A small contrastive audio-text model, trained from scratch.
Model: 19.7M parameters, mfcc input, encoder norm layernorm, encoder depths [4, 4, 4], encoder widths [192, 240, 288], text encoder width 256, text encoder layers 6, text encoder norm layernorm, text encoder activation quick_gelu.
Training: 5300 steps, batches of 128.
Data: trained on Morse code for random letters and digits, with fading, noise and interfering tones, 26.1 epochs.
Rows from block 5 of the audio encoder, named by matrix and row number. Rows with one number belong to one channel. Each number is 200 + 20 x the weight over its row's rms, rounded and kept within 0 to 999. All counts start at 0. After the name is the row's rms in percent of the matrix's.
# convs0: first width-11 conv (encoder.blocks.5.convs.0.weight, 240x240x11), inputs 0-7, a 11 kernel for each
# convs1: second width-11 conv (encoder.blocks.5.convs.1.weight, 240x240x11, transposed), outputs 0-7, a 11 kernel for each
convs0.73,089,202,208,206,175,235,241,239,190,203,202,195,209,242,204,173,207,187,223,185,229,198,213,182,224,180,207,213,210,214,175,208,219,233,201,216,189,214,176,200,211,199,213,227,205,200,183,186,220,165,175,196,202,207,212,207,235,197,197,200,206,223,198,218,146,197,189,205,196,194,213,189,168,185,213,191,185,192,200,207,226,197,212,183,201,190,188,234,214
convs1.73,099,199,200,181,201,212,215,199,198,163,202,195,182,203,210,209,157,225,199,178,226,206,212,196,206,194,201,173,181,191,190,218,211,204,240,169,213,161,218,187,194,171,201,187,231,207,192,214,206,201,240,202,215,201,218,191,176,168,223,200,207,202,235,211,229,212,194,197,196,198,214,206,211,191,197,191,202,184,202,206,184,211,194,205,200,181,191,179,183
convs0.74,081,184,182,201,201,218,169,215,224,185,222,218,193,215,187,201,222,200,216,226,190,205,200,198,187,180,241,188,149,167,231,221,257,202,229,198,202,237,203,223,174,179,203,197,203,234,188,219,201,249,228,218,187,204,169,221,185,166,192,162,200,190,210,206,181,195,208,208,194,196,182,214,192,232,192,212,207,200,195,228,210,182,185,216,196,202,201,200,199
convs1.74,094,207,216,188,188,169,183,184,201,188,231,178,192,204,197,202,174,202,192,210,163,250,210,189,165,195,210,198,203,205,200,178,212,199,205,201,199,206,198,188,202,168,167,241,195,219,183,218,187,199,188,171,203,210,215,198,223,199,211,175,186,218,195,250,196,227,160,146,218,204,233,216,219,213,185,198,233,181,201,185,187,185,221,159,225,205,145,229,229
convs0.75,088,218,202,175,202,205,215,196,231,202,206,164,201,183,185,203,207,200,218,220,224,187,226,217,203,169,215,234,197,202,211,192,210,214,181,189,182,226,182,194,220,194,268,189,162,185,212,206,203,210,190,188,164,234,225,203,209,220,249,229,237,238,188,178,196,228,222,184,190,183,206,211,157,187,211,192,180,236,195,198,228,200,200,219,177,172,211,215,213
convs1.75,096,170,185,225,181,196,187,211,167,185,200,205,179,194,183,188,197,213,208,171,200,167,213,169,223,186,170,180,201,203,187,232,199,213,175,209,206,218,198,194,200,190,198,229,192,208,199,202,196,215,164,198,213,208,189,200,202,178,188,185,204,202,205,198,172,195,217,208,219,195,197,215,167,222,198,198,216,198,191,197,181,214,197,167,205,185,211,208,184
convs0.76,103,197,182,231,159,131,228,206,201,198,192,136,221,170,179,193,180,186,221,184,187,205,209,204,212,173,200,204,207,217,206,206,227,172,207,201,190,208,202,190,198,192,180,215,223,204,196,214,202,165,197,192,185,211,203,189,200,170,235,211,219,203,212,173,201,220,215,205,213,197,197,211,201,182,204,178,221,207,210,208,189,165,202,245,188,207,183,223,192
convs1.76,105,164,193,198,181,190,183,209,214,172,214,209,220,225,196,208,186,175,196,186,188,194,139,218,196,189,215,193,215,211,194,164,178,200,203,197,180,221,214,195,182,174,253,195,183,223,195,215,211,173,226,210,200,180,207,170,222,194,192,218,161,187,209,219,211,208,220,176,200,179,203,225,182,210,198,190,186,146,202,222,203,196,234,204,198,168,184,220,213
convs0.77,117,201,197,188,217,192,200,225,220,227,207,195,192,177,203,204,191,196,223,202,205,212,192,225,195,209,206,199,183,194,247,217,175,161,207,197,205,179,199,180,194,203,196,215,213,149,198,201,204,213,191,198,201,172,208,206,246,216,229,180,210,177,162,189,167,210,190,175,196,223,201,206,164,215,167,196,231,207,193,217,205,216,187,172,186,197,210,192,251
convs1.77,102,176,182,162,180,249,213,233,183,200,178,223,197,186,182,183,194,208,202,219,175,189,177,205,227,223,178,187,187,193,195,210,205,189,235,203,222,229,189,228,182,183,173,191,233,165,226,193,198,195,175,214,194,190,213,211,240,191,183,233,221,196,217,211,181,153,196,193,187,205,198,201,183,167,191,211,174,202,225,214,181,172,220,225,214,192,172,177,190
convs0.78,099,208,176,251,206,206,232,215,120,144,209,197,190,210,188,212,191,199,229,226,196,191,193,206,198,196,230,189,150,206,202,225,210,205,210,211,192,173,198,249,225,176,191,217,203,200,189,184,197,179,165,179,205,206,219,203,205,183,174,186,204,164,177,174,191,188,214,223,201,221,213,194,204,196,200,242,181,191,195,201,186,220,192,201,210,234,207,183,212
convs1.78,096,198,192,158,198,235,215,201,213,190,205,184,206,188,205,220,198,203,221,257,192,226,206,203,197,191,212,191,200,220,206,211,195,212,199,204,207,195,202,219,220,225,153,190,219,212,211,194,211,190,202,213,198,234,199,176,214,226,215,178,226,185,218,202,242,237,177,247,175,192,174,217,223,172,214,202,231,184,209,251,227,159,152,187,154,194,173,238,196
convs0.79,097,198,227,195,187,221,199,217,228,199,175,218,195,188,208,220,201,211,181,211,224,203,187,225,215,199,204,208,177,220,187,203,177,201,216,186,210,209,197,191,220,201,196,214,195,207,210,208,169,198,206,178,191,186,180,183,197,187,205,196,207,212,216,206,199,220,162,224,212,216,221,186,210,191,208,211,248,181,208,191,169,195,209,221,213,185,209,215,183
convs1.79,097,198,232,180,213,215,213,169,196,268,198,155,218,187,202,218,198,225,186,225,169,204,150,215,183,179,219,209,207,222,192,196,182,202,184,187,194,197,209,200,208,211,191,210,216,196,219,202,189,202,203,200,175,188,181,195,219,171,177,205,221,239,195,191,243,225,208,199,203,198,200,199,196,206,203,201,212,199,186,209,226,192,196,187,198,184,202,183,236
convs0.80,086,142,219,196,214,212,213,202,223,212,271,204,183,192,228,199,189,142,200,178,208,221,208,197,176,218,214,169,195,190,185,230,235,206,223,210,220,212,177,202,223,219,194,228,184,203,169,181,194,216,184,186,177,168,214,192,192,197,200,227,208,203,199,184,165,231,195,192,187,210,202,189,187,207,209,210,174,226,202,221,217,215,189,174,193,211,201,211,172
convs1.80,097,191,186,178,191,219,164,214,200,196,175,179,196,200,177,190,217,169,247,210,208,245,238,143,220,193,185,221,225,221,161,184,201,184,192,215,213,187,146,202,183,232,177,201,253,191,188,205,199,186,195,199,201,185,197,194,211,184,187,215,191,197,210,199,203,183,206,192,204,193,174,201,198,176,196,197,205,201,208,194,183,193,183,216,213,225,208,170,181
convs0.81,138,186,208,182,222,205,193,212,170,275,204,183,250,185,195,165,191,210,234,225,201,198,194,212,190,204,227,129,223,217,213,196,226,202,233,189,198,205,229,198,212,194,202,167,220,204,167,221,212,216,172,231,188,226,214,172,192,192,214,207,206,183,184,237,181,203,201,180,189,230,197,219,194,224,183,211,217,223,198,189,194,218,181,180,221,175,189,208,223
convs1.81,108,226,224,197,183,190,200,171,161,193,210,214,192,174,227,185,186,202,228,223,208,206,212,172,208,202,223,219,231,224,173,209,190,245,203,185,223,199,196,187,193,203,178,191,222,212,207,209,183,223,166,216,184,219,192,177,176,204,184,154,185,211,153,153,200,197,214,230,151,202,195,184,227,170,216,199,203,209,168,203,192,211,193,193,149,206,202,221,211
convs0.82,098,194,193,209,217,195,218,209,169,216,226,201,174,169,188,201,212,179,206,252,246,212,182,212,201,200,203,193,198,200,246,189,188,181,208,197,180,161,201,208,186,180,185,241,179,183,192,165,188,226,204,196,183,218,199,194,218,190,206,207,167,175,213,237,211,204,172,201,222,211,180,165,197,189,231,216,186,182,220,206,161,164,187,211,196,266,171,196,180
convs1.82,096,234,168,203,166,201,209,179,204,180,177,202,201,174,192,210,220,219,209,202,196,235,190,180,218,195,189,204,202,165,184,203,214,213,185,216,210,201,185,189,221,214,182,203,220,197,212,200,204,193,190,199,196,202,190,199,219,200,212,193,240,211,183,192,179,209,218,245,254,181,223,168,183,210,223,203,223,210,158,196,220,221,201,198,217,203,208,189,188
convs0.83,088,181,179,172,218,192,203,227,233,193,191,207,190,205,193,186,170,235,227,195,204,165,208,173,208,186,174,226,225,196,190,183,191,169,196,196,184,198,241,189,248,194,234,222,218,206,173,205,204,190,213,217,210,210,204,209,202,204,208,199,216,184,217,154,205,177,199,178,172,201,211,201,174,162,192,211,204,208,211,174,211,202,227,180,163,168,214,194,200
convs1.83,093,157,209,196,215,166,210,202,198,215,193,198,202,183,185,200,210,187,224,232,205,214,170,217,198,207,181,213,185,197,203,212,204,216,224,216,192,199,206,178,183,221,189,195,201,203,208,203,210,205,186,170,222,212,196,184,174,192,202,193,176,217,168,211,185,201,165,235,180,194,184,226,210,228,228,202,172,203,208,211,230,187,163,209,198,200,211,192,174
convs0.84,126,192,209,187,186,187,199,212,206,230,205,193,203,200,184,181,236,204,191,200,245,171,202,223,230,232,175,185,229,189,214,205,172,188,230,193,196,205,203,191,228,206,208,166,205,197,194,215,195,211,180,181,186,208,200,189,207,207,208,176,204,188,190,201,186,203,201,208,183,224,214,170,194,232,183,196,218,185,167,195,217,197,231,233,207,196,197,213,188
convs1.84,109,139,222,223,262,276,183,156,234,207,194,169,215,202,181,217,220,210,214,178,201,192,169,199,181,205,209,170,189,198,192,202,189,216,217,198,217,193,193,189,211,221,199,183,238,205,200,229,199,246,191,213,203,191,214,161,181,210,229,221,228,208,176,186,187,159,199,206,193,210,222,227,203,189,177,185,219,250,188,196,220,193,219,207,177,173,221,201,201
convs0.85,118,202,254,215,191,223,205,166,221,187,200,191,219,222,209,193,231,234,231,207,213,169,147,198,221,188,189,198,215,190,216,197,217,183,194,154,160,180,199,213,192,178,234,185,245,169,191,211,192,196,199,207,233,196,202,204,155,181,173,194,168,163,196,207,216,227,230,211,222,210,185,235,189,209,203,205,219,174,215,231,207,192,207,189,218,198,222,180,219
convs1.85,108,171,210,195,204,226,204,191,220,219,198,214,213,208,208,175,160,205,187,165,211,191,179,204,195,199,168,206,203,212,219,225,209,202,196,223,212,203,189,201,180,197,181,196,209,196,194,206,191,185,202,205,218,188,196,208,204,203,189,185,227,219,214,234,199,176,198,231,238,208,175,184,161,162,217,192,187,183,214,224,188,188,165,170,183,172,198,217,194
convs0.86,098,187,171,212,237,186,187,211,186,214,220,197,172,197,215,219,200,201,196,182,179,176,220,200,193,225,250,181,199,214,177,235,194,230,187,168,198,174,233,206,207,216,230,209,182,219,196,233,205,194,151,211,222,181,182,222,171,167,195,214,189,189,202,186,181,196,206,217,159,190,193,207,186,179,234,178,205,209,192,150,230,218,193,193,212,196,173,201,181
convs1.86,100,177,205,190,185,181,213,232,188,192,241,184,177,195,230,194,167,192,223,193,193,191,193,168,204,199,204,191,194,209,188,195,246,208,198,181,209,215,196,206,192,195,167,171,189,201,231,185,208,188,190,219,185,191,211,185,157,210,192,202,196,209,180,219,228,235,213,199,188,207,192,196,197,186,200,206,187,173,222,187,197,214,214,186,172,188,209,202,219
convs0.87,087,210,228,187,189,206,200,213,206,153,222,189,232,185,221,198,207,198,195,188,189,237,180,233,198,154,216,171,227,183,197,185,195,222,205,207,200,196,174,174,194,207,245,179,193,179,185,181,175,179,204,172,161,172,212,173,180,195,192,172,195,217,207,199,208,187,219,192,186,216,182,154,241,252,191,192,205,217,188,243,162,192,233,179,258,163,207,167,227
convs1.87,095,199,228,223,182,192,195,228,221,182,196,234,194,207,187,153,185,201,192,262,215,177,197,267,203,214,192,210,195,201,210,178,187,202,224,213,197,150,191,206,201,206,219,191,178,201,208,173,211,177,196,192,192,210,183,198,188,220,184,219,188,200,196,193,197,198,225,210,188,208,178,200,145,186,214,213,217,247,184,168,143,215,216,221,227,211,214,159,201
convs0.88,119,179,258,249,143,192,202,239,181,186,194,206,216,186,215,217,202,178,190,212,186,196,221,212,189,201,224,200,196,184,202,194,206,185,201,176,221,175,219,200,170,226,192,185,171,226,203,193,209,199,217,210,168,229,197,195,177,189,212,200,222,217,189,207,186,178,197,200,211,181,184,198,254,190,173,212,206,204,169,176,187,175,257,223,168,213,201,190,216
convs1.88,111,162,152,234,213,201,206,173,218,148,192,207,209,223,193,220,187,197,180,220,207,179,180,192,203,188,176,194,209,191,212,218,166,186,194,218,180,169,192,210,195,182,195,206,210,185,177,202,207,203,186,200,232,214,195,200,224,204,167,192,134,179,199,199,164,208,236,198,202,195,220,190,209,187,204,198,234,208,199,181,195,210,190,229,191,192,205,213,204
convs0.89,125,195,196,205,166,207,213,191,240,183,260,211,220,190,167,198,227,189,192,194,236,190,196,202,207,170,185,230,183,217,189,179,237,211,219,206,198,215,199,209,179,205,187,213,182,202,171,240,202,190,187,195,199,202,198,188,203,195,195,228,244,227,203,146,231,204,202,190,220,193,220,187,259,222,182,182,151,228,174,220,202,202,205,172,200,221,165,213,195
convs1.89,114,197,169,269,207,192,208,138,221,187,204,194,219,222,196,178,190,189,190,205,168,219,216,205,220,183,206,171,199,214,201,172,156,201,197,200,201,177,211,197,217,185,210,179,170,196,200,191,209,195,230,188,199,195,174,205,181,249,170,194,172,232,176,212,155,182,184,196,204,204,227,211,131,197,173,199,214,199,173,175,191,228,210,220,219,164,191,226,199
convs0.90,105,205,233,190,195,206,260,205,221,180,165,199,197,188,189,200,189,198,232,223,225,213,216,210,208,201,193,210,189,218,204,229,231,221,173,215,234,215,187,205,218,197,197,205,170,212,186,184,190,201,202,201,203,205,196,205,206,187,219,208,225,189,185,182,173,216,162,206,220,184,206,221,189,209,185,226,185,220,200,211,205,199,172,191,209,198,211,234,206
convs1.90,101,226,211,243,196,196,176,138,194,175,147,219,191,214,257,212,200,179,180,221,177,196,121,166,200,200,232,177,210,186,192,226,193,205,192,200,172,190,162,210,208,211,174,233,189,203,192,191,196,194,182,198,181,176,204,221,182,218,163,182,200,198,171,215,196,181,190,209,182,179,203,226,195,154,198,200,195,199,233,208,233,219,175,200,234,210,174,200,188